Rows from block 3 of a small autoregressive pixel model, named by matrix and row number. Rows with one number belong to one neuron. Each number is 128 + 24 x the weight over its row's rms, rounded and kept within 0 to 255. All counts start at 0. Numbers have three digits each. After the name is the row's rms in percent of the matrix's.
After each neuron's rows are labels from the 100 images, of 14976, where the neuron reaches its largest size: "responds to" is what is common among them. Only what is clearly more common there than usual is listed. The data: made-up ball-and-stick molecule models. In brackets: how many of the 100, against the usual share in percent.
# gate: MLP gate (model.blocks.3.mlp.gate.weight, 640x320), inputs 160-319
# fc1: MLP up (model.blocks.3.mlp.fc1.weight, 640x320), inputs 160-319
# fc2: MLP down (model.blocks.3.mlp.fc2.weight, 320x640, transposed), outputs 160-319

gate.68 108:114136126134168154117150150105112111110051123153124128128140115121115114143102098102150156151110104086132165115154103125149151143155114198100149146131093144142155139147150119120159109119150108125157097111130170139160202140148103177113147176126155108142109134116131140125200137172127135116174123129156094150142080144120133128121127089150141110123130093166105120114130108136161151144122162118148101110122145103124172176134123198125156102166084162182120130133105120156135100161134104
fc1.68 096:129143145102156137107113166145117130135121144103071100140130148149129127116125103094171154096115099099107125101130107085099148152153137128129134117095124128105172174133138160144134113091165120105124125118115150119140121151091189113140140124136110120117106179171126116096148121085121120128121165137127140129137098134126106103131112127155138166089119102127131125141125104143131120157114158098112116111103116152129161136110106125166156123129138137125135104125078100165129123141151152
fc2.68 088:127112159117095114128090125142100117179115119123167154131154119168107134093143157102094136141156136155130116124126142159113113140130132117138107148142177155130141149145096127113126141144114174130110111152098094137095153136123135106185136121150128142132104129124125102169068133146152134094103130106157126115166179133154126133097113147099131135130102124123162106167162144127145102097092105171127110109134141129113101118072140143128107160167143147108151099123125145107106156090116135
responds to: red ball (100 vs 64.8); dark backdrop (75 vs 49.4); space-filling (68 vs 32.9)

gate.205 100:099129099177142088142159120150129082102109094115185081134148140105108093145116089118113159148119097166119144132119142128155157154146100100128121104057155136153102131166121148137133177111093071206106115119112122116182125118130139116141134147141108152166131129140091114125101145105123111154140142119125106145135112143098124101068109117128131119106161135153122193141171153131090106133130103120120125098093123097123118096128089156131140154108162107185084151119170140134134103144094154
fc1.205 107:133134109085098162169140086172095139146169119173042068144132120127141110113104141119124118145121112138097110141129138120127078124135119175123085114077110132126134151112138101120128122147115174121121145157120172116121097135137148151147118109138127135123110140097113126104166142137100134139147130129157128154127148079177148153095114156130124165170122101111182139107108138128132129097126148120116147128140120145180158149108146139112101145123156156148103093152116146158139100082114149
fc2.205 105:159131169136158112117105126098134103148130136138133124122123149132125131089161144131104109130149118169117117132098137088131186106173108136134114149111122091137114126117123146116126134136163098131120153134125106142179129112076140123132094109125106143133159151136136129136158082141137106165119086095140175140156114132136153117149088155156126151130196145175115125106131114112163136174134141115074144177130143047114127134161130115114075125159106119128158172136128139117127143117139117
responds to: branched (99 vs 54.4); small balls on sticks (67 vs 33.2); balls: twelve (35 vs 10.5); balls: eleven (27 vs 10.1)

gate.61 098:092107085127091189083149133159169100107160131159111090176123094115093108169103108101128120130111130106153134096141161163140089121092139128134139113133098154173117129126123096150133112110152120121117133110153150135170138069092128133145101168110167156111114144072113119146117119118123176122127117141153156106123141135119115115110104141157140154219094095131170113134170164175150123121116130135116138107141100125124166153138138145126119151126160122144116175140094113118118105101115137
fc1.61 098:136125127147120130118097122110098125128134113118144123176111132158123080137102115117091158107131063068130114131159112145131101121126153164137160128131110149116138108105095104136084159143141147132137120147104110093101100143150092118125074111170116098147117143171156148141123110065104142130155140143122133122126127128134152142125103105112127110092127143138144100174088126125166116128128134145137157148162174153129103113120155158144148127147113101148114153115167107148134122107110122
fc2.61 108:147101120148140154136092128109131120136127087149122105134133121107121130154112120134108159128116139176102130127136127166144117138160156118105140127092116121136109115132105108104114139147157137108104134145121136186161127146126135094112128166096139189119104096118135128145129122182083142155118140140136158111115121098084128152133128119123092154100146090119120147102133123137143136148125139092134149136104094107125153153088188107126124155106124115145142123147087134102088114115146142
responds to: small balls on sticks (65 vs 33.2)

gate.438 101:129113119159085108114176124103127132180124138149114085149146150141122123104137083163132104147102177116096173146120125111114143128132104113126095108135075090087181161116145128125113149138166115115159118115111121126132144159122133157145159096145091123081114139152102082117137111144120116120097122112178151117152111135097178135163120164129088137123172087125158135145103122096137076118131125128150102153128133111140093168132115140123130135107119134145136179127136148125147157093128119
fc1.438 100:119126103140102177133107072147133140172120146158131157146143113125152109126157085074138132134139138093119170137114087111083115128128082111152132126143114171158099105095147126132088129136138131159115112121172096108117106156119128143088137175114091164109129136065100119121088082115131128130150085124125129082153117147157126146118116124128106086119153140174101097137099163117133133097090132140171111143164133139113150140149147138096124109138180175197142099152163133117112124126119103
fc2.438 099:134132151126126088185090126167143138123096097128131148128102122151143148078125125121111152129145145135110101141101108159123137090087135143125105118124171121136146110151105120152177146085107134114117133098128147171132126167096116148122118118153132121135150121118106133144147163160092159105147090112124110122140131113150137128107128094134112198136084130153118127130118137138132181157165149125115135118120070144125121124095113139137157122153130091117146127138129100135127145151085147
responds to: space-filling (79 vs 32.9)

gate.122 098:148120160101098157104147131173094161120135133097123118150128179114112107133198120163127090170124129100124116138147129139139133128119139079130184124106100104149182145146153144141147157140117136161098127133164117127138115115135112120146156136090100099122120127178139155159151120156115122120137114131132122134100140148160157134115086134106086148159139129137140076103085124135146185166142122193087084154153168140153130132152162070173097134117089162119104123123138115072144114096182104
fc1.122 098:096124147123140156124118119117077106134144143141099114095112162105145081109105153071146102170132114098154155154112163109131105099142083078125136140131091117125118098120125153081123134149158130107115133101162114103152098138128149103118132174132168106139115102156134101130152121127117125152135146085121092127108120098137130134132103092107107139130130119133144125173085138084117112100122115076120109139131163173094159126149155096166099124125069178142134160168129123134150124106132112
fc2.122 099:145137131144085157092130108124110135103127146171134090138144161134080124121176113141157128126125111111092051123143092101124110125134154137119097127106143118137122122145100116138100158096117131132141110152114176136097133101136103098133120138102087120102189137134145140166116129155095086123139113118108160137120135103136090114113148109134118146103131113106104136161130140159132156132163102153118092184150075079128129140162124132118128124125095120117107129101089124137097116161144155
responds to: dark backdrop (100 vs 49.4); space-filling (60 vs 32.9)

gate.141 110:143108131144146114103131142145136122126144163126161142191135119137148092135125097111075139091135133127102112127137133108143092116140122120151117160110136100131116148092095148117175120135140150084105099178123124133138133102109146124107073105118177137107096122108103103102119117138140100137130144133126117107144077105134163138148111123072149151087155127132090162124140121120155095141119117113135098138069139145123137168128129132127152126118158143123149129195170095119117095125161101
fc1.141 110:138096143122153080131141118125162120138127174188136124132141116063121130162153118156108126119134141132123104116144128112129107150087123111144138135073142116112110126075091157159177136128136128121088123094099140172137150108112120146107109129089147099133122131104152137102143127164089100146184119129118130118144097088089140146075110158101128127143156089105126152156164080167121127135140124148092134145127142155109097136105090164134125120138129105136160157128138099094149124158146144
fc2.141 115:112137095120103125112124102148108108128138117113161108147110179154133136092106123112137110132083089147132122165091162127139088087146099102105092115149084122167174135146165123130117098163063139101126115128136157147123094108128113136144124105149105158140123161142128134146128103129126107127127078130117157102099145150190144087151071114140117166103112162139153118153105145116131092121123134089123169103134151097134139118124124123116152096145098165118104100122122143174120110121101129
responds to: dark backdrop (84 vs 49.4); space-filling (82 vs 32.9); balls: three (44 vs 9.8)

gate.540 100:113106136103110130152140142123152170099129116097129105128153100179152117171101128117139134130153165094132119134115089129184116113138139133128128111095128131156085202133102113181141161128145131117123124134108096124168113141124153108097086137130153145132111150120094118155120141145151144137142123142133135121141096155140151160153103155114104124148168135112124087146188119099133117155146179103175079151137148139114126177165126151143137140105112101140118102163124121134132095114150138
fc1.540 092:088097124147137132136153137069097146144113132149140123129116140151115147121134154124123150112134109129152073161102127102127124114137111169133102161158182154118094125189115188167131109155114150113154131126187118128120142096159142111181119112181119120079137086128143122161137110115126158109154112112139096138150151150112147098141122081154091139129087146134123141122084111069101111155134119147130104131101111134166150117098103095133118112115135088135099117141118143110120098120129135
fc2.540 089:087158109137141104125168133139148135097117138083156125108094119103116101136121099136142191104130157128149180133145121146127120129121154163090118125139125127116135127100142082148164132111141147112139116128110123131151141153151075146131128147101130122138129169118112116109093160115147158105094120139155139151104131141119126151146157175134163110146096112105109112152183128131131155106123143074144118177147136148150203117135143165092146182114120137077122113131143059071128175122160130
responds to: small balls on sticks (81 vs 33.2); balls: three (26 vs 9.8)

gate.428 101:102140148158145155144118143168110158079162117108133159127120148134106160153110113117145109070117151118132179115149122131122115125133147165144122152145163134110097075117179108118125103142086099104167135160160146169165125083061156127093113142082138105125128110130158115171149112167109145113126176139143114066147141140106083138156126138119155130134093159122108146152110183109142142117104144135111133126134148121136139154108126152101120137138121137123124128154134121077132117120132115
fc1.428 104:157115131101129176082102115098145103137166120138146154120085100151128114135104139126102127111106122135133125142146128107125116143116130134127137117178131137139157135129103129141127160111124111092166141136128126129120122111093141094131130152090130181066128072177106162147159107136127102111117156170121142164140122160166165123099168114106130072137155137128111089113120115113118107105149127098117177135164189157129119148145140120160145121116153136112118173090122143128125114118147071
fc2.428 106:141127101157152117136098136137097166131160100094098167140134124139114115094109167102203093132179141129135112118120129084110137171138104118164181130130092114124136085128070135094107103100117187168127165138088152094121139127121151147103097086151122078134111164124143120137099155112135137100109097134178151173147088134103122142138140120123126115144088106135126142142176095129110102153104099145088083126104132155155124140080108136101144174111126116151167122112121073157142133118113132
responds to: space-filling (95 vs 32.9)

gate.435 093:130141102138107125132130133064127118108177085129152155149132125123112087089184104124112104095116115129081174121147134112125127114081117142116145099161156158132123078081138110128144114134145136131112129114078152114128108144138091117139121136126126169122152166082146124134115094140127120121119180123139129166154115101131099128148121145097086119096137121129116142095140138157142122141123118137156133143094116098149139114132144162089121163148119140146139140136123115114112142116128102
fc1.435 098:115172129163121121133084164096095129103096101184109125161095174130124115151132138102136116134160153078150096113104078138144111112154105160142120146096104140108152114090130140145106111141141118172152133099132133143192133165123108202129116125161121143191117171127148132129126126103108089115171136123153107112130081151092114120128114128152083111111134093121103179110125102132104110157143138183142145108130130121117156077128151118106106121135142122151143144120133102163168120099124098
fc2.435 095:116116101138145142122128092188148146132109157155152123113101134117141175149143144105088141149080102133124131142113156112124141115094111085105111068114145137163143111121129133138105175095118125134098146106117108124144109145109109122113141153153129125124150123125156134066143101133080145144175110139121110094114124119134117090101141151105130164152101100115117172141057133140103124124125102102122139108105076161107127144139151094157135112135112140149145181142141132105150124185141115
responds to: space-filling (95 vs 32.9); dark backdrop (79 vs 49.4); balls: three (50 vs 9.8)

gate.26 093:124108106183101120135084141164086136157152159112168157131128144132104151130154127147093126147160181158125109150102147144119124136089151064153101133114160140132098148117116153148127154133136127105133116129137139156139131135143128130172104079109129121091169091100150153128077123132073120107126145169116124063105172102142131118121129151132111103136143114097103104131092145113113088129159083111141150107149140157112091119133137115108111110146125136116106124115169149141115102124139113
fc1.26 094:101111138101115110174132136156124134135169120137108149153134148122153143147139146108132131137137148116127149127132123134126139132127105108112132107132136156087124163117127131121116140145129171186133148153160148115123103139110172191120119103122125114106132097122137144113089102140118132112116149132125124083112117143139135120144095107109115130078124125090136110122144162126133123118105152107121150107138119121172099121159139124091097189134130097075095145117152133110101116105153148
fc2.26 095:124123115086147096082088132129127133097133147116146198072148138153080107121135113121132115137134102102126135126137121121107111144124137128156159171131128111176151127134099154115167096118158117097115111154089114132133181141107126116156134156138189172124136147096138111083143157115183092143128128123123148145117149130140127133150141118113150139151099075128160112148105117110130137104094090141136110104124158097171129118096109145115149077116126135139117111114135161129130137136085124
responds to: red ball (98 vs 64.8); space-filling (73 vs 32.9)

gate.219 103:084139125141140107119130160125117161134136129146111145119175172121117111133127100124077085122081147118159086143158143118140107143117153107129118161139123079126135100148161137155179108112102127099107149120129116153131157092141103113113136105127150095120107113124110111154110172136108164165069141141119131147133173161180065078127101107133113148142133115132136096085107153140078120108120143119152107115137174102138153155134113137151107123126090150096142100122158143129110109134121105
fc1.219 099:143141178120090161134120154115161157129127164107137131143121115082161105126173137108134127146135152142127143131128087145170112132112142091134162141158136194145127124142117131088139150128167143119131127102125107112131174130158122090047154105135170161167124145123129104114193134157123124114145122091108139119162151119110154108136120148107115132130163132178102123105135144094137153107150086122124100169116127098156121093077134176100128117138092107126125110126150103116119138159131145
fc2.219 118:145124071136156127101098115167087092120100123162091133116184101154132125115116127137116142109137063086112115116183136123130152147115128116109114145123167100135142117115077123168089093088099127127151093114134159138102110139071113145130073134128095086126132105128110167160109166118129147137141118143102145113131116116180119141130134091180132094082109140101118093104138088151146176122132145150103141130125121167161075153143119141132119101123161147151134136102103106128099118108126126
responds to: space-filling (100 vs 32.9)

gate.600 103:120147161106125096137090100173142156155141104135141161136152091125144145099085136161128142126098174075139093143117135108123108083137145147126122119128118117157120121102108157143123134154133176109110131112115139114149114170164109131061138083148152148167071135158136146148148151128155133107095053148127136115102151102092159133095130110110151116130154171121151094140114150115154132116142144134125130139083137142157134111122107129151108107131087114149106136150123120142103132128103184
fc1.600 102:133130095141111125153136128136143094122155130154124119104137109125080121068143130114128123133139117106175092153118125132158134120110146100138109121098124095140129109111140091104123147134123132157140151141145088152114159080130128121131083142132142149130107139117098138109133085120108117162184131145127111101120173145128160143096124101113204081143143087111155139094124134072144129113097117119088122162070134111131125112121124126142111127136175111113166132132149118136136171133149110
fc2.600 101:118147102110126173105109110090130148125131130135111149112131149106129110188126097099113095121100163164098124145129127142106086109067108145123141178147141165144134143135146147120139099137084131089103112121124089184119122070125091125177139137143124090163104112169133145097168113113118079138109118093087117154158124171112119117091124151098103142140149150135149126150123145127124118141132165085150151074119151148080109117142159097125148125146135141140084173085124139136134119121128124
responds to: small balls on sticks (82 vs 33.2); balls: four (32 vs 10.2); balls: five (25 vs 9.9)

gate.492 096:166135117147167155105152105123124124143108113142091123152098148120126109151092113149116148145114111156122141130177132149130105134138123081121137107096142171125095108162104118101089138166132166118115121153147113130127114095102120114096114110106097130142150151150129109128072111156150127147105092121145148129119147132134102151136110108139086105130102093094120162115105176144173120114091105135159162130136102147119117121128109143118114125148124138169140177156142123130142146128103130
fc1.492 086:145104134114111073118102131130134155115065123127108172096138146120142149140125127132127069093135092139111150132062118119111131116147124162150148167118145161089195141131138088105115159138139077159116113110160128139109145151148105146119125114131141138110127163119134098132138129106117103144146124128131116107164110117135135134115145103076102121091159163158071175123130129123133175101072137117162108150147136151147127092151115123095106119086138102079153137123136139124125175103102173
fc2.492 100:088082120138106154165132133111121063140117133166159139143115090126105135127100095112137142137120110127137141110153144105102100093133160084097105074099121125155102104133116165112138114111157135108135114105126121099089124111118152093120116164174091166085160148116123149089122126127127120140184127105147119159126116111134139130145080116173149123143138137108150081116103190119118116157115158131096134134160099137147124146125119155119171074118130102149120136125164125111174133179133134
responds to: balls and sticks (76 vs 33.9)

gate.176 100:093098148104098117169108146108153157144152135156108093159104119135120144153134163151163107147122138159182106103169178121136163155140149141157150123110128166145099134138096112153105146134124119133121148107112137110123135128100127139110121148147181086114159117157123124140162100118129119137145120174108131134096156127123095170094148099158120125112127106088123106137123148109137099146151150158172158136147173119141131153132143140106122137136136124125159180052118143182143168109136150
fc1.176 102:132084115105127120144142120106164121186128166097097130097109140105127137122095100100076151126142134110169143119165125167121125121128122118154124147104086074171125120193107109164108171172103135099123134136127124126168110115122109131117121128145176084085127118149140146131154094143132091123105162174090122108119169109116071109135149134144141061095110104159133114120166130151149143138115161133103130130129126119130128167114140155129087112141114131097161155123144151131119146093138145
fc2.176 102:128151103105110141085133140158148157152118147142132116146146125103145134131157176137172159119122139151089151142076153117144169095119109131152129086149150149079142153130138105144090133113118136134128144144172135092112129110117091136122161155136131164149103126117111095110129173104099133148159089111159123118119155156136199133139157130098127179149152165093125174135151120136140126145113082105122147129118114122093140109147073122098155126121143097131115109085128162110101112180140156
responds to: space-filling (72 vs 32.9); balls: twelve (33 vs 10.5)

gate.420 107:119130164147150105132157165124096131129128134129196092157155151099134122154101152120123121128100122107111145121125092114124171133076136129140135130129146122122124130105139140124096139116097124146118092097088157144156166148127153120113103109206144111167129153126116107147110140138098162131109146105142099074096154120146093123137166087129151164140122095153176139151127091136109145146141133119109132141156125160112083113125116170120130091127124138170151125138140144142150137150091158
fc1.420 114:141122162158137096092092101140159159111114128100120137129121137094150074079107083119132110146163123144135122130129119147137161152111145116163088128142140112128117142109162114122112124090087131139152115183170156113101131099155183144129138097091184150092122095127154146129144105101170119107119095132153174168132139100137147115143167122171107145121141150102145135118124092096111115142072125129134131148138123153130084149085129134174097120142090115127147106111174160094137131129119126
fc2.420 115:099115157122112150131156093126130072092135148128127130110143134168152067148100076123101133112100130140143091122147097127171136101122119136104083130155142130143153145152127149110144099128105101097161100139136127139135115101112089166120143166146112111116155121124080139115111114082091125115132132146116146111132143131131097124106153171106164158128133109119112087123093102115149102076084144137187132105114146142135146149122154143111134149094126114181131120141129132139105069106103124
responds to: branched (99 vs 54.4)

gate.146 098:150145102172105173090129109130097161139118094143163110119174138102132129106130103107121132124088128105147096108159148101137130102108154151086159151132150129118135087095152114121147122140094092089100117096065125141123143180167153109119122125164147155104137120117102077075142136095142143123171123106100124168151155114185123120127130105168113104143161135064135114131157162144116106113113136150167119110115097107130100086119136180136152121141101138156132129107125115126109069154102117
fc1.146 095:134112145119104117135113154094083153163157116128162135160107113171127155115137129145148162068150109111103100132121125110150139134157174072142135158154091122121142147153121135086145115121130128126131135125123118142152156137112109131144098136180120091136108093147133136174133109147051112135143096137151114125134138091109155101113113113092116131090130142121110174130111093102144128151078104151134128147084127101134142092116142138120105161134094095113113144113111069139145147132167138
fc2.146 103:109084141135168082110135149130086148111112093065117153104126121119120108153149111136177061133133153105124170159135140112087109119124074114107153109153134174161120151125132111139128125088132149136142084134122132124134104082154085160134129170113147134097104164166187126102121174081150133129109115136140137134137110150134124156097126171110155099169133131087122088149130137143105081105133141139117146095106149121128122124168106095102128137148137150121161144124102137124125103117119112
responds to: small balls on sticks (65 vs 33.2)

gate.298 096:154179161108133150117130140138105108124117099137103112144125139112169136121158152132172113137130158122080106136109119101121130144109129158146181111112077135158122136130134119181105131134115125109092146136128149169120165098133165137114082134149118203168151162163153117117127158122108141145104134119164160130108139120145119146148105111127106103162163091152150149105136094140158142152164125117146128103144090153151127089130135119156146132158103122129096172102127124118148123117161144
fc1.298 098:136155139130148151153155124115131147128099078098116161133128145134128118159112170144121166119125138105085149147152161135092111132113116129124116131117145122112140136144132097123146120061129149112114169121108147108157113097160155105129153160088126189142144083114131150127114133113131094128098169149131103126135109093107142123099090124093155112159099101107178164155105149128141105139157111141116151153166086153109135114052065123149116145165126146132177146174118125117162124128142132
fc2.298 099:106119080147143107111093121166085118122152177131131111139114089088091093120144135111152150120110133108126103135157082126094109155144111100129182151119152095148100115138166140144141144184099142163132089198146104137132129117161091118136135116136145089157155129140100101150123124129105140104146136096091121167126142165124074132145095125136131110116155167173090108109124127165134099086146159158131154121142147142105090116205144139149128131146128126140116109149150150122109136135134119
responds to: dark backdrop (94 vs 49.4)

gate.169 118:127096150134157077155095170130093121167103157113117131166091119155106143123138089158131109150146107181139115094153122130112110146148145133138156186141180170133120112103143136138155111179138135080140096149102121128088163167142114129148094177111119154147153109097118129131137129165136140113124119095183119101129127157165109174102138149094177139113144130158135130152129142122121096117134116152120121115124163148146140107159146174158109123152128160116138116145137152173125097116099145
fc1.169 108:160124122081142161087143099113147137131123092134140169096122132142118112086102133123159128127095089105143118145160101130104156134137173187087122088104149143128137156161177104049104120123162101119108114102110139121197187130136098131131145135158150077145139141105113117119143148122139179139129105123132107151135127125113161132138103090129104123111114107126155094088119124106163120110155125152121127157133138145131163126094152128153147104156100112097120144142079121113088165143121148
fc2.169 091:114144125164144104150116157151149135099168148109128086127122160093153111180145160148115127129159148151124120157103128133152127105116111085151113109128083112132078069137114126159160113096126119150144125160146121131139093139118134148101085138123118165093149123133105164123127119112108090170090149140103129089084087143114144138164153113141152117146146140104112140125080126158109137143132093115136130136117088090141064142130111139122127105083119110155095105149137071156147116129136113
responds to: red ball (100 vs 64.8); space-filling (89 vs 32.9)

gate.32 098:156120140119138125101144154139165128093155134130117122124135113106076122105156133155148121096114121167145169153183166122126120124183068133121161115167133092093142147149121171143122114171126157143130125130133145106136090157125131166143151133126136172135139134125132122080147100142148093159155130087149109124129088116202114145153141160093166147111108113158121118131167149143168118118152111146107152151093124127113114148123095110092140131127124141158069154125094110143117117075121135
fc1.32 102:138137130125144126140131114104110087121149111130110106165122103116098126106086123120100073119098106134134086152076129101124168153157123094163136107140121107144127129165124167131131153157141147155146135120134144121102107082103129155105128170146092105097132111144143143104086131159176127115076142103126111181134124173098181115157122145094150105137125119119156136126108131118155130157111136127126132117072123130109106130102105088112142132150121098132143148207099148139129118111068147
fc2.32 099:107128156109147138130123132099120155138150135095177163101135124125097146121117152109150117133165131142120107083149128155124084146141196114141161144152095124112094085118143104113108167085139105099110133123126134145092152130144118122079093086142127106159086124113141139128118154135108141109155098109120148140117122121105096101122124138136093110092125133137122130129166148171105159127134134170155112140122141130116089124158120138191100099158119131063121131129098113115137159167166091
responds to: small balls on sticks (67 vs 33.2); balls: twelve (26 vs 10.5)

gate.315 092:102139104158101127148177145105118135158148137107137133147138101127187127152134080114143147074093148128098102120098148136132160090136153124096136131108153172081126142120091137086130140100144121099104154123106144131112161162136110085118164138159158114104112101129138093134142148183168130095163129126174087115167108168075088122145145129121129156152123123150152137141143133158147128151148142074124113099131103138160122116174135122138146122119143135123132119119100136122129112134128104
fc1.315 102:084131124138127087122136056135135143058152113132141121139153096130132135150152140139145158084136131136106121152141147149116101136172134152145138066140131138125125101093143131113129113124088094130135124146095125136135111143067106169123141126115140131092168085138102133133143188117140113095113127109135104104129109105130181147138169139139174121092141179110093162147111141074163114116138136125137153118148139089158158126096121143107129175122157100146129116142139136134143139162075173
fc2.315 096:122096169099126113150114139130125122145148144126151117154135117129167112111102085115149154140108138158113148089097152111141102134130088088088150141140131104133059161116187126108146118152105133135101158111146160147104146122142139139145104179121079113102087090155143111162134104132101150178098146160113085150087151126127107112101114096115094144120114125133139111068106150104153155110111168092102104109137125159091158143143135100119110131141119119176094150139106149137106094143124083
responds to: balls and sticks (93 vs 33.9)

gate.437 105:120141095136152146117093122151122106147107134101079110137154137145101124129085146156178144159144128108123109090097125113084095111154064140123154130124164086110133129130124130153128124123131173127172089116135138091126100091084123129093098126102126140100153098123129156128155086108130141116150109125140143150071175135120164143097149151130153140160112127124130138098116082094119151141102117177166109096111127109142109115131095090157135131140117119123153127127159149108132136111160154
fc1.437 096:164141133143135125116125100089154121133124135146102155164131161148138146178159143142127148123143081176116134121126155142124111173119153129145103108149089170117093113139106165146156121159151112101144163107127088136130090144142121135140112131131115113137175172115145181118172115089147154131140159139123125138134124157096156124135102135127109116100154102105196153069112135119123164146098111131157140126135103151085115120119157129090180133113080142166131165132136151087125115126118126
fc2.437 098:137161154132115146139172158141109127126150123084129130141112094083117138093088089116147116135143134159155147102096108109119110143147160116112181143093170108123139130123134119111105121150155150104130121099111150142115128144162175106122122108124134155097093083144077135184119138173119111115151107072150116158105103058134136132123146114123131140105104136120124090166135164136161100075181098109107105102132117143157112135131153143168129113179152106138128142173120093147163128157144144
responds to: dark backdrop (86 vs 49.4); balls and sticks (61 vs 33.9)

gate.142 092:095117148145101119094118107086098139127098128144140160123138159153144101125168134116106172151094110124081122149125132108109148122134117120097111153116157143088160086070135117149151109120121135118123176103141155130142097111129105123110104129143137151122139080082167133129119144096142112096107152106129148101139108133130113101115104121105125141129116123170127134187148153175102153124078099150151116131169134162139144112137140120102142182168091133134115142153141108095089132165094123
fc1.142 094:126107127076094146139120138101143143123138131130124153163119122153160140117132145134107102123163168153142151143120189154129133110126124109125116125148138146167091126109104112124124190110149131101074135120138108120139122107205108117162163126125104165103137202152109112112171150121096181158087144153134150097112148129140090077092178145146114073112152114144114090120106145113143171115135100167139113144129128171122124157144107137112169149127157161156119105161113110158163130112140106
fc2.142 095:104118126172139168123124120114133114167145094113135103067117149109149072137165130112160162148068144109139116113162127068160138161142132125111112123145120113137154070160153120131158105152093132132136144151119134143102118114122100096108135156117122119156125092132122157131077094146157135104146153138153088192150129098150136115143139105138128099139122145137098144167122120155115137160105160157108156124113121114151097110128108138138078126091132143113135120092095115075108143072116116
responds to: space-filling (66 vs 32.9)

gate.249 086:129157128116157157097193137102124144138129122097088124151137186115121146163161157117116158139142138150162084100145155120106142178132099118134102161155123143142156166115109111181126142104106085124094143133158137115105133143107091169133103091107100134092074119139121188153130138097093088142097074119104131171156088132119170089140143126133109145110114148131151161120101101133115156101147169133137119136121133115157147104143130143154075158121096124139132103136130121166114173140135176
fc1.249 090:101165089127113094146148147141124131113118118147046151102145145169127140100158166129156131127149105143130095108137123159087129125112095135124108122108096142138143146074109100140106152119099109149105071101117142159131106124102143134109140113131130142144141087097109116117138119109139118143128128103127093122099098130125091091124150156150109134127098116146150126117094072115120089106142164130102145140081126143153127102134089155145108114094131152128111128164102171165157184161165132
fc2.249 093:146122117141122166128084122111125099177126136131161081150113112121122108137135111116122114177137132090126115171131125107138148114101144132152161119152157107129128103160118117080141112117176155121125144104114132126143129133148142131142143100140139125133104155131149103172146129144151130118138143119135155146137174102158154174126134118137099135164158113149088145138128180116116138146087117115133144106150174132133109142096147087132163113145132129112146142104152132087131044131084089
responds to: space-filling (97 vs 32.9)

gate.393 106:152134133116113119125119128135117126095121132092105139123121087117088120166130146136125099125187134130155119112091164118163137156134094128140129141088136134131160117152154112141134140173127074138140060105120185140101127154144134118137131101144142117147140127163129129110117150128139084124106142128156154123159136178143163077135174092110122123132093089119157124123138077092114089111140137132109119137138141137102093129166143126126118104165122188144133143113165125161103147152153116
fc1.393 103:100176111120122122140124135144148118153101114093123138134153085167115132107132092136122123106118146163145166101099152099121159131121133113110132160148137110117103165075124081126145147133122128167143112122103147118108108124147084117106097121144157114059145163160095115149151159089144115083105125148142144148150130102085124131154130114087153141104137146115154116110111103139125105122141101120089143143149131147122124128138180196129139080172156105162128104166099146118148151143146138
fc2.393 100:126103099135116125121111117126092113148129152154159121121054125129146149106150126086114174156155080084078116133107149109117167102142125138093073110106151126142146113103150099089117135168123133106094174123134108134148142141163160159129137134125168183130086140105125115125126099140112138073163141137138127149116098105125091126148115155151109114147117122126092190139128136131151143125151133102098142129084115110152110109117162146137100150161131153131136140135155118087102106109134149
responds to: dark backdrop (77 vs 49.4)

gate.244 113:124134092164162168142158115146165123140105105182133132118108105167128068141121143128117123120143167118171148119094126121144113093093128147123092129128119094156114117158085128130117111116131108137183155128131148093066142160134147135142082121094104129133130133107130094114122180122099090129140142133117143122125110136073131126142122109132100160129147132102129129136123113139142127128119097132157117091146146110081105117119144149121142180101126120119124153111155116160134150120156101
fc1.244 115:141149143146115137132117097116140121119115136107065105123094178115137192100128077076120119113115121137111158110124160082134169124108108084143169219093120147150153132115127181143108145128133107147100138136131136139167091126132129141128148127140111112105149159146123148161123161118117115167136128108110085168103116154144173159093138127148108103143141131130108118109157143147113091107119161121085134155125120134111095139123117113124115108115134151119095160135091130114148074092144181
fc2.244 102:120152135131176154165168149124149155076153151165135120165155181102134122111113145147121115127137120117136154157103177142120113116127115122129091125148101120140127145167114114121117107106121130147132124112172158156160124122176160137124108101143114142120133105131114149150165138137113104142151095169112129111117122154122161158112133095128155134114133133156102109129133126135133118133134124142141123120066136096119112161137093102092106149085115086112142150120167117153106128132155159
responds to: red ball (100 vs 64.8); space-filling (94 vs 32.9)

gate.625 108:142088140121157146100142139140170131142175142080137102127151078100109139088115127096172136128150160154131152130118128074139130129108158164161158101104128158137108100129100082098103139138131100147087123096108101168128127174136059111137108073158100145154150138103170138095134159120148115127127146141148136162135139135132126127186150096144086152135147119135089098121138113172145139093146152171128111162125131110104182122151112156149111089132154159116115135151122151109123152138146129
fc1.625 104:122164123096123115120121127080129125110177140112081189115089123165114152122113121137138118139163110143137116131099152117128148136116153121129143135087128104139127127154125147113146174175103133163141147118165145159156146094147136142156119100129119130144130124120131105151152123147134122111131141143106141154097154186134142123128160130158127136117172076145131180139120129164132116116081142118140078156146082162130108139136149112135102139130125111117150107130128124123151154141110118
fc2.625 108:096119114148124196129139106130104143127107123166111175123140150092125124149072137098119158154083127137138122131131169095127048152109089116110152156116160126110135097149127144087126092107133131133105117103148134109114123137116137124081113123145107136113095115099114137076112142105119119122147123140133106107126097122131164160108113105144131122124142127151123153127101152123105147139126131167125162131127124120128104105113114092100144100161133107144159153162112153128160125149144131
responds to: dark backdrop (80 vs 49.4)